Weights of a small image classifier.
Model: 40-pixel images, norm none_scaled_ws, depths [5, 5, 5].
Training: soap at rate 0.004, 8400 steps, batches of 256, held-out accuracy 100%.
Rows from block 12, named by matrix and row number. Rows with one number belong to one channel. Each number is 500 + 40 x the weight over the matrix's rms, rounded and kept within 0 to 999. All counts start at 0. Numbers have three digits each.
# convs0: first 3x3 conv (model.blocks.12.convs.0.weight, 240x240x3x3, standardized in use), inputs 200-207, a 3x3 kernel for each
# convs1: second 3x3 conv (model.blocks.12.convs.1.weight, 240x240x3x3, standardized in use, transposed), outputs 200-207, a 3x3 kernel for each
convs0.47:530438550522535522543452488500488494535514492497506527490463479532491544471488510488506502488459528491520553420506576496570520528417544499486537524434497497487535542460463496553504504502573541499652489577527569516417
convs1.47:522516503527490519463590565515474515463513522463553491454512488534520533508528507493503547452446500562518506461516509450459476477501511498479472578536506566506517488442458489492503521545472522522486456481470481483523
convs0.48:493464448462476540547495498499497510496522489516509497536506493485423456513536572495463501499501471512505531531517526501509477520512534576525568446516475451398487508525501452524472534448503525471518530492519507485522
convs1.48:514449463553453473488484385503508489463490548520483517583466557504586559568507395488526444442515475490498456472504498464468482531502524522554506425492510562483452431511553548461413480510518484451434482494502507508533
convs0.49:470512515536494494459486533499513489505476489499513496446501550516444517481535487480497564470489516568529467553501501533528540554571539554518542533494527494527487471462520527505484519556483519428508457467463469414524
convs1.49:449477581486385486515519427523457476490471506492481552472449528485517513449488470501497512498474503495488471479514484500464467500485468532504488505483544428426481490510430433485472502475537505463505543495522524501513
convs0.50:440507478506537545482556528491526512498525468513524522502481545590533549498521522489388472510469525515508548413476450572580521526535535486497590541546518463480459501558501532512477478441485484534493447553540474467437
convs1.50:487528547511466478520493443540476541499502530417530448423514621486612577463553471501437546476475484476521508490516498522479530510489518520447555468491500471505555519531489489479464502486467498455508508506515499525497
convs0.51:545493452566513479490538435476480507517553485484578487539438473529444500582513482553453536538466601553550516490538549523541564571485460586465423511458490473449571466465485499502444477546524440543525474462501473443519
convs1.51:551498528524497541458565470543482507469592448559478549546424522472480474495473499542474485481528500468497494542510496495470494500497488504465493477459486510582491468552475499490434506474473538496465493497460484513471
convs0.52:520521495489496513541544568493438536492474493490462493511506472481507532477482518560520581466587448462549482476434393459501460508551600523529501483519552429538475527508447526472508523525497473520484518443550570511486
convs1.52:528482491483434486476497518459453514562507510586437506502510488532447430501441573521496481450493510500497498488496496504505486516503486473487496521554553483479492477582508534531533517445479490456459541523472516508487
convs0.53:472562510481512511471555518491525470467493492500505485493585494506449513483464540480508495485455525501591454533552531605443452462511304542433458523439511494529551544497414456463469499560461561549520462507549503508519
convs1.53:523480502480522471494465537517522484513449521470543523493528542419637549478463589455515439445514498510440542561526533576520503545523508495506474579463483488480391512559551468553478450482464496547502514574500508555550
convs0.54:510471477481493530491518519516515531557546521560531517540506485529531549522482558505515480507481515466528472491503498597570487562498428518539529474516514455440472516485484518518468505465515495515492457491543487465552
convs1.54:544461491474473520481526513505543548517513533509505498459488514486477498506453554497459486511524503519514514520527522513479487509516517521527523523506479490455448452488458452542475470495547496480496507494511511514516
convs0.55:540412538495487496552538526534493514489473523513494492499434553498476496511492469544544473518541513539489553478539539405423522454508586500523586531470507501458409517462556469512548498500484554487486566445470505438495
convs1.55:476432470596512499541388542462402508522506481539553469383473404505545471575534533452504509499595506494475460482568522497573521507538485475494466505547521473520559485498489378539579439427486515447516505467510527512504
convs0.56:577443469487510504416536490542523506522544604507515514569542550465497563556523544533505545477466470470389546514458467589469526504548456574519457521530496547447435471574528481525500499504481490507541492495463516468495
convs1.56:553497492511399538515480490494487471525476558444489554538492522595535560510548542535522498514539497516511483495539499515532493496469460455601513542516510532519500481458494434507557507510527497473510479501487508453480
convs0.57:523528484488528489492490474546512559464516522493555540500535557466491490546504442525548475574453469531514504386429590401437583500563503480485521563463472562469543537526573493478465464432432560397492506462457513567523
convs1.57:484527505481515452490559432538528473430455509529510507535440601495539591396528473451456563397475535503569579445468521448546516483554520498528469541484465475469509517491489524512565442452534466530510483490514459470545
convs0.58:499516508484526504509483514517478506477470497486473491474514501486475512471536499482495465565496444532521492509443530568526475554562477559480524551523488479449494492520497480539444503466489470478474476423492470500546
convs1.58:455481505484452456481502501512503402508505467514429533491470418526406507577506465492495518563508486511513489504496495473505491517516481504519580486547477498466494488482479501508506457526468533496490538504509523499494
convs0.59:489490476456491486416492577483522513535518491499490496543456470512509495480505485459477482506427556441537424449554484457437551524460434517551491400462495485506435504536475525433500538546526489522466492482495494512485
convs1.59:499465455470525490553427486526427543483548496466512577570588493503347485428315505567506489520525480430504508559440455508491494483543549497506577497433547514556523499572394499484525510467496449435467512473487570543444
convs0.60:508535541504498517477507524509503508506531524509513547519492510552492547504456565505505506482441529480470516547560485449447487445517547484502451515462443519551474518485541507504511439463469553485486545543508509480574
convs1.60:470538473476486497573511501500461480471417542519490483486501452497480547478544525478484506460501464547506528475483493451515486503570532495475529535555479523471481470491481464507518524477504496507525533546508492518510
convs0.61:495537487487562504445549529498483474513509485471498469533477469576487462413580506497465521502446562518531463530450460497425464517539440532511545487485365490395482444478512514459484469577498416502448523515427535662494
convs1.61:389482534546387551492405527484488488495562478597453595436644453515445470488406516441547541435486522525475500522566534526487510529498473483474505556493546451477516471498462560561468529526464462551507524558505534539457
convs0.62:494456525487478570517432484507439457484490509512484467522444517471501504500498558495534434535504456509532480470550475443570453514509546501522496559498448552481545441510463548456516495469493510485508513484552435400557
convs1.62:496563510461509538476544488499583442518435456504474510465531455388569562437515422499543542507516477543534495513499526509521481539480430505512509508552484443460511467505483491450473478542475536485489507464458536490464
convs0.63:527472466477538523473571550509515520487434529504513508496477525490512510468419471483500463504578508492534538501526535600590394526479542479533474562504477444498461517402482446608436515420488529536517479487502413534549
convs1.63:529418528458472509505491511514468500528574442593469516445506442547505477476529488516494503477513509500486504505480508541479499551498477496496559500526526507482537484543468506494474517423533485495500532507467539478502
convs0.64:530517503483488469511474496501510497527505520518481522527505515508513524462478475500476491533501455498516519477519463560586463548505526427509528475516449505515520521491561498496477458451495497492537477502492486497435
convs1.64:503512532525527504486509510415478563556481488484479514495552476443468514554454553506519465506527461509518548464486504479504527469490501514560485528478455487437480525509566482531531550399470488491517466474545518521504
convs0.65:467482439493520497532577536486582528468554537487489564584488477488481465454541570521448514450515510506437566483559478478499494432528488508518465517455495490502468484483585477525468513525492553487462539491496495432475
convs1.65:460484526473380496513505498417506529506529470497597482511503513520502527494488396500481508513489514532495500503514508517485512534451485537536484509491493555472527500477521443531549431524531508509518490474514474480533
convs0.66:519433493465485456467573453501522521514487538489506482489474489511460543426492471529458469494457495502491582600457498603434454496536526557481504433494499506538559393522492532487583552460522482444468521428516422460555
convs1.66:475474556532507448563524499544453494515430533468466535491391529455491626452500523505497462509477466514544443460537436457509414534492447487549574512573493509476465475572488500414509530558454501474477486494469512474448
convs0.67:528506549493454498518509517498477485498513479507524510526489485441530533526533511478509506517514508523489495466461485493450448443402488514477507452458543523526551493509490483497498511501483522533541540520470489510526
convs1.67:477523451466494466538450461552511512498488544489490419466536555521620482593503440522524469504534503530495475500502467519497461599584536538510511510458522509511516511513504505449487545455501510492489494515512500496488
convs0.68:517494501487472508496489487498497509493482506518500527503478528503486553435483555494502515511512512523521508541583498504537448476510497482440500481452486495449504479465496437460504478516507498496496501439476509471501
convs1.68:405456507567492562458447505518526534485556390521452491565485455533571436486652447497461482517520486529517491474532471559542530554517527486538546507490543547542477512592550459447522468466514516473507511495465496504522
convs0.69:500476481497511486510507502517516517508502531502499513490531504493490533502527535500530509522501483516509479484512537473553521527521487512509450503549484521500539488497489469494484473541498465519501510475499450535455
convs1.69:551545518557556486525587502495481567528505549522470505463446526484500464559436496471472544502520495494511456511492509471488533515510489477494493459463522481484522517505458509468455477504422513473471549523527458495487
convs0.70:524490511470474488515483455481483517505483471516470510510472500585526590552482508511487466549537540561498527569464474543460506499497509524440521457489457423507550466456500502457522426489519540513443491567516495496466
convs1.70:500555459538491560523503511553459494498460567482493473472468608417497485543436496509504452533500531482509499509503497464518512497487500508467497555455522475518472510496475491517480444503426515519477519550514466515488
convs0.71:482481482487487481488495489485486487489492491493491490481496492474498494490504495488493488495495497496502502516519525514530542524537541466467466485476486484476477482493489499500497491494495498497508506502505525511500
convs1.71:495478467487507456569528500535480501481520521481517434450513487497501451518454544454469461443410416516535466370402558365392473554545479533555480474500514565550529632634490506549478458535458494472496490475506555523474
convs0.72:388487477404457506532448455530501558572568597577528513512545511534530440495493590495525459435480569447542521540429466457405537463532488514498514441451512490394455439513573493521567512484516512555509470547487549558517
convs1.72:485499510588531584599521540530527475523474492510526497544482515574405604470528495492492511496419532555528468507519498480533502502510518471531552553533564538525513456461555498507470498545532500518499508494513521489493
convs0.73:499538590565517516521465460528492530534524486493518536491533492561566488457512412517517587495537466512437503543332512442467518447569474513472441469451451481450487470569509578437503440527545489552488524553458489476456
convs1.73:451496453480469542464528565532550471578443481432462607459516485515525405571453513469500474479471503564531462474508498517521484533533527508449533450461450439441469473497566485389491488578529512534524535563533480547514
convs0.74:499507455477511497544510491501495558551505520522491499521525530551486572525519531530527472442542458439527521459499426484512471447416555516452626428418431504506544488542550480415476530534526498495577504442458406574506
convs1.74:440462373447436441515570509502509504439615455509385494491568465578482495406590536518454513506455539565498518499493483459413520555492497498521556492451494483566510546524535492529380411454575498530545436476511488524478
convs0.75:546448481499470487568426436502460535471608541548519476519499524514525549512509486432471508529454483569507535519537514534492487449525465465516541557420502571495497584450488491472468471520432524540517500475502427494437
convs1.75:501511587534562509457584503444526477612463523459473455535506527466539480502497459531489522522496525520476548506500506512514507495512509552472512501535520495549517450497405448457533535504564508473480502505483499500473
convs0.76:521471557457460497506504482490491519505473538488461488516483494515474524543490457455542446510457417520532550568403435519498488471557628430497462513449495442512567500543599598515421520401538441440531493510637520475449
convs1.76:459495409561482568469529468471535587590519442552399500404493604508412481706489439440552496483583478506487400398441539505454549518459495578530543457490526557538515440444526534551447627673432399480488466407441443398510
convs0.77:490493492525461509534497544525516489511466483500510497491510534480531505500497461466488471483502500486491510538584541570503476570446507533515465498534488484472514501457527440531502479499453472501499502476505486521550
convs1.77:510498482493451465563544563518521473500554396509500475518514481438626441527491509494531553508491500520506520534552479562480473545480497495503512551517521507472460473501494537534483539534491524507491549530541525572506
convs0.78:498496469475515479512498512507515509513522500540469520460537545517561552490516559552387523480540522441522511461528531515581484476480597498528554451499487430539527466528544572558536495481455492462510433473493469446510
convs1.78:519515450519490509520505525554476553507571565515464488513464672441455553437461526473497495481446519494511491464490497484511510475489524504479537512478468491467449523466527503511531540514464493530494511546476524525517
convs0.79:480473518490482454515535512510476503488484501498516534518481506531458534490498540506532492545500529459504605461515489481536579564369490493511515452465556453517546509567433514436568505539532525492632472546557484442403
convs1.79:483531480530495420457488495478492520429441473473471576525385577560575605605469376442534521372513456463557486519524480469464473512482517482425442522486526537454474511491495507370485499566445469451482372485434444462471
convs0.80:530563552481507502443490488516485496519529524501493471534481478587543569477501513461549553493504530498502494496519535451437484531438563467419448533476450448531479523443507531550478454472538532485446521498521450396486
convs1.80:520562525569409586562516526426516492511498558545543457412570334463497539499683505481490451480515490585443477459508448411509533440448515550488492514461449489458493495571473489486434577569461493516511501572515465504476
convs0.81:480422472549473473527489531528492546514501467513482553512541524500421516488488522490510485493550490569449548482494480531633433437454500515598585508434466513591480542461547461519533522471550533496578507541473415497524
convs1.81:516532455496524486504511493471482546593552549498593536448466491430448527490457518467524546456499484469581481457506506472501507501500507505456546520496518492513520540470542533511512481529511516467488474488444480472465
convs0.82:530508517511500532507482476511510506492516508478495500519478535502506543473475487507526492507488540487505470423438508440463525489494573486498509467464469490468461491488547495505539492468449533499455510528449482473475
convs1.82:520505531475552490495442576481503516570451480449467497568558465624514530487465535459514554486519584521458459449515514530556542515492505487515509517553514455479531514497512438538483472535483543512499491530548521535484
convs0.83:480485522545495498548534558488451500479427495516503454527474507497449471496453501487530502511499469519526510508490523496517506565500527512468510489506483455512550520490530507559565494443481576461505491540533474465496
convs1.83:482480512447485510458512545558524533544538523456396539527487428505509416471435476500516494528498498516552469491479495485478512521484487534527492472505517508549467483508525537557503530585475497513539515482488473509509
convs0.84:499479517516421493530457453452486519506501499520503469514518431537507537502484506449521555434579496497490449444402473504474525466518457507492499450528548499438558603476550401412550560435411425537506472502433465564464
convs1.84:539485461437556479497587562465483562498435535498487498476575492586467540536437448527489507476458495518487524557511495510535504516524537496522503507468570474525567449515489520446524476500427509516511492505489486522480
convs0.85:518458517493472478529488416513485511517463514513502509537482486492397473544501459574568476485508538506503481526504492443486472565455527501545536534450507406450589588509530495499574462446557480542521453527443504545459
convs1.85:527511477463529516438580562521441453536528648505486443497420621439371449557495508473498534472485499487500486501513484472470508531444525430505419471538489581560495501431526467447430487595422438465497452497487472399559
convs0.86:473515483542528490488505491547541519448455502521511518487515461462484529562494504449526509567503515557463479444484489578520434395517417549583493456441394565475520506448546546486460568452547475575480491487539421464581
convs1.86:517535507452466490634598543495531494484579436528531553517566563522505513521488503581526462522511448501502512518483487506480463498574515488487479490469537488566569584568438432493492536488475486461473480446480484512440
convs0.87:540546467528504582539537417454435449484472466469480512508520508510506571491547498490554547520516478500475478512494569530547574565605520494478514542454493497454472538562485511496504455525501527509436509476457505479494
convs1.87:548461441445412446546448466522481477522446536491518484466504382525526432534444486491479470475496526466505517486475475438474522439504489532437557580485511485485472548496510517488460475553496489479478495536509449562534
convs0.88:504502491524457541581505535565505542519516480520541483490476451510461531537475530559505559431551568598404455562486520479555486524515469521430477475559549515438472494520460464364503479496471542518568514462514434481479
convs1.88:481566500520538507544466474525533456494488532515503583571549524443402541469522447493491485485498512486487536511501506509498495477500520507482498496479473500535539450512466521561455467445453472474419526463465518515481
convs0.89:522474484469507509485520521507463491542506473492440506509491446523521526491520495504477444498508549504486481586601461557551455484439491492495502515503445430467468474493495524532468519512574467505478538509526475524483
convs1.89:514530481504481524555518490549463491480510518518475474577553503520498482502455537450508515497541506596496510506521502509529509565557513533523558510500469483507475519533474538519442578507540529525493513554502492534504
convs0.90:473472542581491437457538490471490496497450469488492518369493564457448512550471509512477477558514525495456528539446536519591542406495532540572501457451556516431466517559578476517471499512518428441559535456463610485411
convs1.90:544483480470589556512468496547491470510449507482534492544456466417498510450449461465449468491508459468552500448455536452422497506520507560560440502444488484467392510482505486557578370377477470496526483510486543512505
convs0.91:534537443499478484479519518540456495439431475560502488446516520496519555473521509484492524511473525540512528427553449538510432492612489481513523440534551526501535455538488493529412529497500484515553519547511484522543
convs1.91:418490485540518512491540510504497550494503414527460507487502414521512529411540508515519502487550510521492519526502490504514487515507510501494513471476503500502474509489473516465483468480532510510511535508500501530518
convs0.92:545521565506527530502482473441523475558517478497513517534545477503596502454479448442528514459535505501446529472441515432484587572563526555391476531449468528358498466563538474478548420545494486599522490458498406561411
convs1.92:473593474396546448467491568530450506545450523519487486477469429519600441581512512486540487458522555486505482556453501541537527524499515476484521576462436404475438447473547472381463493588422509542486547537475481563446
convs0.93:477483538501513450495495526520491503503492511539490523492506570513440519522511482508499496505468492517510521499543532515474505514493473552531491525548444545513474517488500492436512540513470543513422525487565545471532
convs1.93:506602463391490469514467587481452510542483539480496508528542573587530499477412516527508501520503536500518502471468522482493492485501476500513487510447505510466459518451472508519522498494467494541527490480526508520504
convs0.94:503526523372514487418514474499499537505516499541508549484435489458477520542448480548464503466384551452452642552456552476481566523515413487514458443515519535481465494557522524457493510413517585501532526406553530500524
convs1.94:502486516434504513458422508531511511432542417574501553496468404503496507488591560484501474500551472496559512488484496471475499479502492485459512461492500495532532512435491506500432461466509498528520492503493506479479
convs0.95:443530464547430463536509463485471486510443518521509496514462525547512505471476501481494494481515434428465586543515503531479513525429537497469514491451506475565524516549496465462539525503525454528541492518519493513468
convs1.95:544528510568451440519516539548543514535335459436513476416533521523519588539512493416530507441490497482566525479543487436515488465522540516517547510483496523537493483526400501462490488503483498484464453499429487472478
convs0.96:533471413517506649537426507538569454563466541487444530491572508492434449500473537542427457518527511452472492502501456530515484514540490526476494529503616483437495565414457543664451504433549536475470407512490490435563
convs1.96:463507450426511459489495508589466480485427521483467531490540512421491461465459501528522488451511483501467519530480492507503494516519523443509516448581543497527467506514505479498470539450499473496485501512502489518485
convs0.97:434483507535474495461522520463475512511471483520518502515528497455463413480414530513549460510580546445479510520573479461445544455528485481423449529534562476464459511489475483550524524469512475506534540514508504524525
convs1.97:555554473459511471392489490476528491519476517574516478508524550501555543481488566531536574510448475487445455526498486490525513456395439533554552518522460511535536491474462513579529507518504492481483561466546501515484
convs0.98:534538473470553489490556497513504525480523514514485487552489448548497442617504470497509413530448515540551486503554573515497503497513469457625449507548471507518454487482489527516511459443494524552479533577453494468444
convs1.98:514453511431550518449481526490491557435512451495511542517466542522547550404411462532466467486480520497485545470459524494476512518499497544548508560591536505507502500517470490496536457494528479507529475513511500512511
convs0.99:518511530486473505497500492475495499474469495503496499509540536476503547511462485519506486506512491496507487480469518472523474498470454530525472452529502513505550503518490493484486503496489508510545462476466486481529
convs1.99:458499502382454433355538524529498491491515487473455523549514520439584489531531492487497533517524470517525507541527526560522497535551519477514535505474540523445459502508483492508507486481432539513507518488511511530461
convs0.100:463548466522524532499529504462485518460472499496515486532514425509462527524458516428509499453546518597495478444465498513489512514502407554561574495504511580423454520421527461560489526526484493459517559494555463507519
convs1.100:547497456462496512535422518526509480576489487502461484542420470572493515541595519479453521444483535441542541536517521497538505524515500502532539489537522531532563445470464500461437563509503434468476511461503517508461
convs0.101:446552521449523483458528530522524525468478554524474507559556528456523500520509533481535527430408458516497478400450592453414498486536503503537533494498553558509528553470479447473540508437436520522518498526579550524499
convs1.101:496489520559504501495379576488610473480478500504569557546575483516538426454547520530517436497480430401516525511469516486499506433505518442521483486485526501446474470453413570526509498491413527528505487505508487543535
convs0.102:508464495512493517518483509507524527507552492519508504541508522516460476512465513497452481525494494566527505462572540525495543567438380556484435520395472530420474527499447476508505484520518468449562445502568458478483
convs1.102:484493548537420550465465563495518466503455481487484532451537422469526428482492545535480500541459462523481511556426496562436517561450495547538473494530463467503474496580449468556515527574501560479511541508499510528497
convs0.103:493469474531461509486501524510508519533514497523516504535528510520488526513513512473489489486477503478480499567525528660575531567465450483492501457480459431465516509517468536485487500563542469492491469512509512469469
convs1.103:519434544576517507493516515509530452491507558527512509433423431551532517533374455525491450517480500548524545566576471547541502492490520445479503512470538550494452536521557413571437495527517519492485525529517516522508
convs0.104:551504424485515523499537490505486514465488490505496500538506476555496492500493502503519573480488530504475501526525477466454488541458459505492512491445457453448555531467497526483515526455471513560485531480457467543442
convs1.104:447486487486443446479472463538429472501529428574509468488584426526478444481610392475491514482504475521555490496551527464507504483527456456442582472494459471426462504450526535495457496552529470517549495533541515567512
convs0.105:479573558554514477534565438494531511467473537446462573516525416500545429558525452472480565525540551526494495472468486528572414578404414535495401524482401463476449448495513505553455475516413543625552537642479512574543
convs1.105:555476497472473517507516490504486509545459511526525473587465532458514499582478482506504549471527513462490537529511526523482515513478533524444538537478490516447454535474478548510499515499435505545515486558501511524493
convs0.106:519509528438535471490504542488490496485499483502516512550484411475511481509495506524508486561418493452550517516537436537449590541582479466515537481469542412561498527547462503468491494524518558497580501559517610504480
convs1.106:494507556455453480551519533539521550379442595468462491593484535503544511369477536488481532489600531526474436469506472495516495538463510519534489598495481513583544524475441488483537476618466477469477461519449486421514
convs0.107:521459440478592467538467505520535465476501497540529513479508461477509448471437538523416532549507457565434463399595455461461409477546570527499513570441480442572424476424584461538471560468446470564489518442549469447505
convs1.107:490499460477571477505500518495545520491485475498483527476457461487499479497590480511502530511529527508505538495485503506522459490505499487492513527535475537534501470506474473496442487523476491491515500486504515492513
convs0.108:492442488541521515479547512527496512492515521488498480517485512482459516514541554519506438503497445539473510463472451469581502555535571502480506470554514476493520476536551498541528482501521498482536543527448470438439
convs1.108:525481552456462507415520503483527434530564519541411514461554463449449528459472481467507534493484498525509451458454478505474504485469483504484514464458511503505518448474545520506493441498508509527520537530510506505484
convs0.109:544505554501553513483441446466481514476504512478491507517536518465543490481461457567540575468493456402475493559541511559515558457504495492508501534507480500528546498509475465498478528521553519552494497489483452482496
convs1.109:496545494504512475456530532465496504507517479502428452498424485509416503481507481537502484489509521535476475493502502504489506502493502482556498535559488463462507487497513487464449502544504471496501507484503480469495
convs0.110:518519451506574511404481583492532514497524478487494498540567542528544481484546486495511521504445485454489499499439528483511478487550510397473571495471474434491530435484506596523522438559536466483597446442529590515540
convs1.110:438548607524469500534495419490544450515499471498480488528607432491566516513540575481505512538552450400499505505505529540478486476506506579487523525512542506531477482517478504581530505368501469479499427485452486491498
convs0.111:516546493508494494524458458557560505517513580513527537580471512493467443497454517554540522499544484491480542483505514535412544505430511488486499537415463489537549509463509433557515506487515510495544539477595482497515
convs1.111:510467490503490514465508481466480531502508375415502447476493452409527459529474477546506542534473509548460511527535490554532514566512513511522546563516519519471506475482518480544420486519464530505496538490522537499516
convs0.112:437484522537516490539473519500528522496489513510546497565496506474516459558470480496498417459423558568441531485457418597487468399542534556487511516452535496576476531499431546466566540448498543504475569487506462463525
convs1.112:516502523540490518469534433521629535557419554490620447571497596480456379433466450508535508447462547505583519487514460504472509547499520479489554473520521516507568419474441485506477472571485540455461460493465521496462
convs0.113:519553471452526521472479502463485495484435463476515530519521499486485465512525513474539489452443466527504547459510537407504509559439556484505562500520488499487524514507486491485477486503503457475492534463539521485524
convs1.113:514512559495525498403453492489478457429481505469546493521573454549556513488554545442477448585541582442517451428503512543509513503443483527487494521549491517484482518462431421453545490619516464463493477518526486458536
convs0.114:572447628529524514483604550487503535525528515544461495475434554516542466523545458495577432433512536456562491541486440551475483472438500521561478455486499419492464447512498462558443572480424497545463505463502542481521
convs1.114:526442538558465500471491438484481466464583515537485419476489466501508394436447553490511491502501531522538495475509532506495506512504491537477533493560555503467547537435511486469517472437479502434538492469489502492476
convs0.115:604488571619567562540499565531441443469492488513537466460467492512466478496395520501562464432505505472499471528545549511495464433508433522495438495520466479532461511489488418548487492469557467496514484557497504509521
convs1.115:448509482435476446454524435480507505501429525488450437428487482544467555426526555511486491456512492495504498517509537512516533496519507507517477540543496497530504473495436532485479530467501520501511500489479492511479
convs0.116:471417515513495445568495506452522512479561477483532508507446555467475476508472506527449548520558437505451567534501403460517455516415597474548581519444584538503473490473506544472455544526540471478459551521549502567428
convs1.116:514487495511511505445513577499509529482510468486578438556539542513522517553466428550501500493483514505492508512513524526509510528550522522531509498466508502465528498522505522489472511553505509499490489505515519497501
convs0.117:479468537530512456519482463496481495489517539565458501451510516464455527528569519503486447491516472493550466509472454372587556426493532462503516481405471516423492436506520504574579498446519540427520486414534483529416
convs1.117:537520500463624519567519497441433550523523442587495471542491513492523511567478472484406507574500542565487579439470527533495475495497478479558397469511456436480466497505480503512508460458542459502553509479503560454503
convs0.118:468511477523455475541538500518495489496458522519531475471485527473512473476520421504529509538506499485469509452621467534464540489460512500499494513538586536510462515573548475527520553479412478547545488483461439566438
convs1.118:477490490569459477517473449430572505477499514534467482482489481552423449500483585520539486477535532518488511521506457511563470497543565496500536508543526508533502528572518532472468537542494512512479529524459511522486
convs0.119:484493507496467457507548516491480509509481510515480520477505518512504466525489443508517518490426485557470487365490581514529566559462434524458463480516433460484469547489476474496505469445508512582480509497522411516511
convs1.119:524532573472490462456540543485577506586454513527477478523520508471491453493473434505537488487499507510462521512446510518491507493469492454481540460535484497525464525473457496476531471551528478522498521554502496565466
convs0.120:511492523525502490515483526527475522514502561480517524513494509483548522455513478464562472534604518549430548447484450495498462441487610461503557505566514457463452457465557558550518505446513529499522544493480509461478
convs1.120:537493426489479503544427549515547534488468542500594516458621432493418533382496488475492506514520522469478482447507545540534494524469465572497538425507417465441507490468496463547548510509526502509529531500516513512504
convs0.121:513488454510498479499467585526520519493494480560512513473559424513517447440510463492482515476508473565556507502441514377535441528549498521497600421547494541490442551443499439535490510537500491582533514541580488474548
convs1.121:474470440497485551560512434438494547547575474561470515473571388398663549399599519545433497555482470446451563513442498488501455503477492491430491479493543535559510516495514473447508471510565479480501490421516552508484
convs0.122:486511532504506552512519481518511511543514503514489495515506515478505497440487456475502499482449478564515461589540464560593476541542442448491475439499431478475481465478484536509514524498473435517477470491493490455520
convs1.122:498479382438413547479477550476502466521460528481520485559615496587499405415486427526496484528536528520487537480478443595543474584555512517477505512447482482527519504522604504446489498477486503529521476475489505475506
convs0.123:501496494486581457498433505488445480487492481530515460507461504541561498490540490482511413523516512521600466498536472487482493416588476495482449519470528448600451568541457490425442475473433504584476490480448528519529
convs1.123:531526529521431477443546499495508528505473445495516424470581542501510483537400495465529482506477527502530486523519489495473497521501519481483538478526505478465535491489504516485566502529526526480482482498468517513467
convs0.124:549487446449552560456433640517477503514524487512483477506459459512468462481540564518495489520501497493523481491543552434389508548546495490447518524528488501569506521504528550505416461576565551494502577518458458534574
convs1.124:506536518522512548484540483424527559564432428420578535432711455553410469489529487436544515490491520599510489469549534502524502499490463512459457540463525532517482480533491549502500448571584492491515481508530501483461
convs0.125:512537541507484596484469504429468518507470491509470528493570480521563473559522469505517531494542484548493503485525483484497519520468489480561414469543453424515478528515501458496467524472510397624514472485507420485568
convs1.125:515490495429534489540446454438488533518478506470488441595376445610465490583449646511524462471499473527457491482537500473526490523488499524594532518546466488476498476528460517523479537499433570519463534521485519532465
convs0.126:555474540525460465529530442495511536469521495463509520515486502577521504566463539492554440503512520476485551420584565455550561486493491455546520461494481488558503505487402506494512472563464546545462485450416528468453
convs1.126:532487468544457453439515463437562462517522500526475467413504578498509550462500564452478520434496551456564476496469521523476507474508488469476505428472548450524512478527484600489470498399512496503537464520518491523559
convs0.127:513490478472485512503493453503517512519528494517494490457467486497511493505519545519496499484489469491495508497447475442526509516498425494491503513488475481522496537534510493504511517477510544571474495462454522507448
convs1.127:560516448483499526582487473505532501456497442504553510450436556581506468546488520524511508475499495588540530526486466482464492517519534476446539500472518418476533528555543489536370510506514510501529529539534498556518
convs0.128:464468506490448494521518513490510508510476568526549500480483464521475550535473527487470485460576492538582551520513565553599512549549594506489474541496571501510453515493459468533555478474438519547523560535527456465503
convs1.128:501502491509500582490497420419619454605452489513467554549440507495542605575530538482473472471495522544494559504501496498477469521501472529447500399421448522458486469568417465531490465489473547542502469498501491529464
convs0.129:519447531514426447522483455480460478482493483507538485585492566506420460497516451474581442548519469463555536381558523460531508492519507481524506512491555376504468479542431540483565498465408608495518504480505491473468
convs1.129:540461491520540394580593475471516482500513516514467497500463443484374490513465545492525502499443519484499555485473496534455515495483493510574489451441469532507475421518451467445519446466487495529506499505509498480517
convs0.130:515458511542500495477472522476454507532501482483517537451480504486573492535520477463554517518515532502487449484504513512538540476476429524478535465432478485588456456530540575429479476470560523390543494492489519496518
convs1.130:435506457492451435503489478500584473471492586452527436486513530507606415493438551505490476458467478534499505471497525456451457518501483550493480460471416524457496507515484490503489430570543493498560479485570519479525
convs0.131:485550543486470529498548534486473485586472499510468488529475467521451476520476520472481540506524521480507532431472492535426493525463504578503559491463545447475533466401570594478463486569482447556552492505518408573542
convs1.131:521521499506540505480480551479500513517471531483500506526500475459478505473509504519537488507500528494496521491528520494528535514522531502562509550529513533530481491455477517548514463515511481520482472529478519521492
convs0.132:510463600439582497514535441506520538486526505475475488486468516454493520479528515488492626538466527479464485558408400518412620543527567546519473504492477518503493477502546571471454507426534589529486458512539477506518
convs1.132:440529484512465537570556511444475479459551581452588458526557391548520452484446483522471474397527485572469485485517497446553503544559528455519500451432488463523458562578590484495467617537505497517444459531533519557495
convs0.133:473468409523543519539490486513466514489493520521527460440557495478540540476465453472524520552461514426491466455467537490439594476552465502474515520531505467492500511443534494551479480522526526460556481467502469496518
convs1.133:496472495465508468542569464444494522528474507458463520519516441493552465532527499522500528508509504502505561517510530494509539480523544501506496505477498519532538499538473488513517439456512477482514490481493515496493
convs0.134:492450525504513450532535492522502520556504501531478541536370558467434459554496519521441437521478471553506577497507433485441604420461550533544599501501528534503465472487552485500534472539532492409553545522519474524480
convs1.134:520464541552554518486369527510453508503504464483565529512636371490494462504525533508541487451535462480483518461544522445512481484530488448496494486494527478496526469479481501543546430508461513519505518498485536512451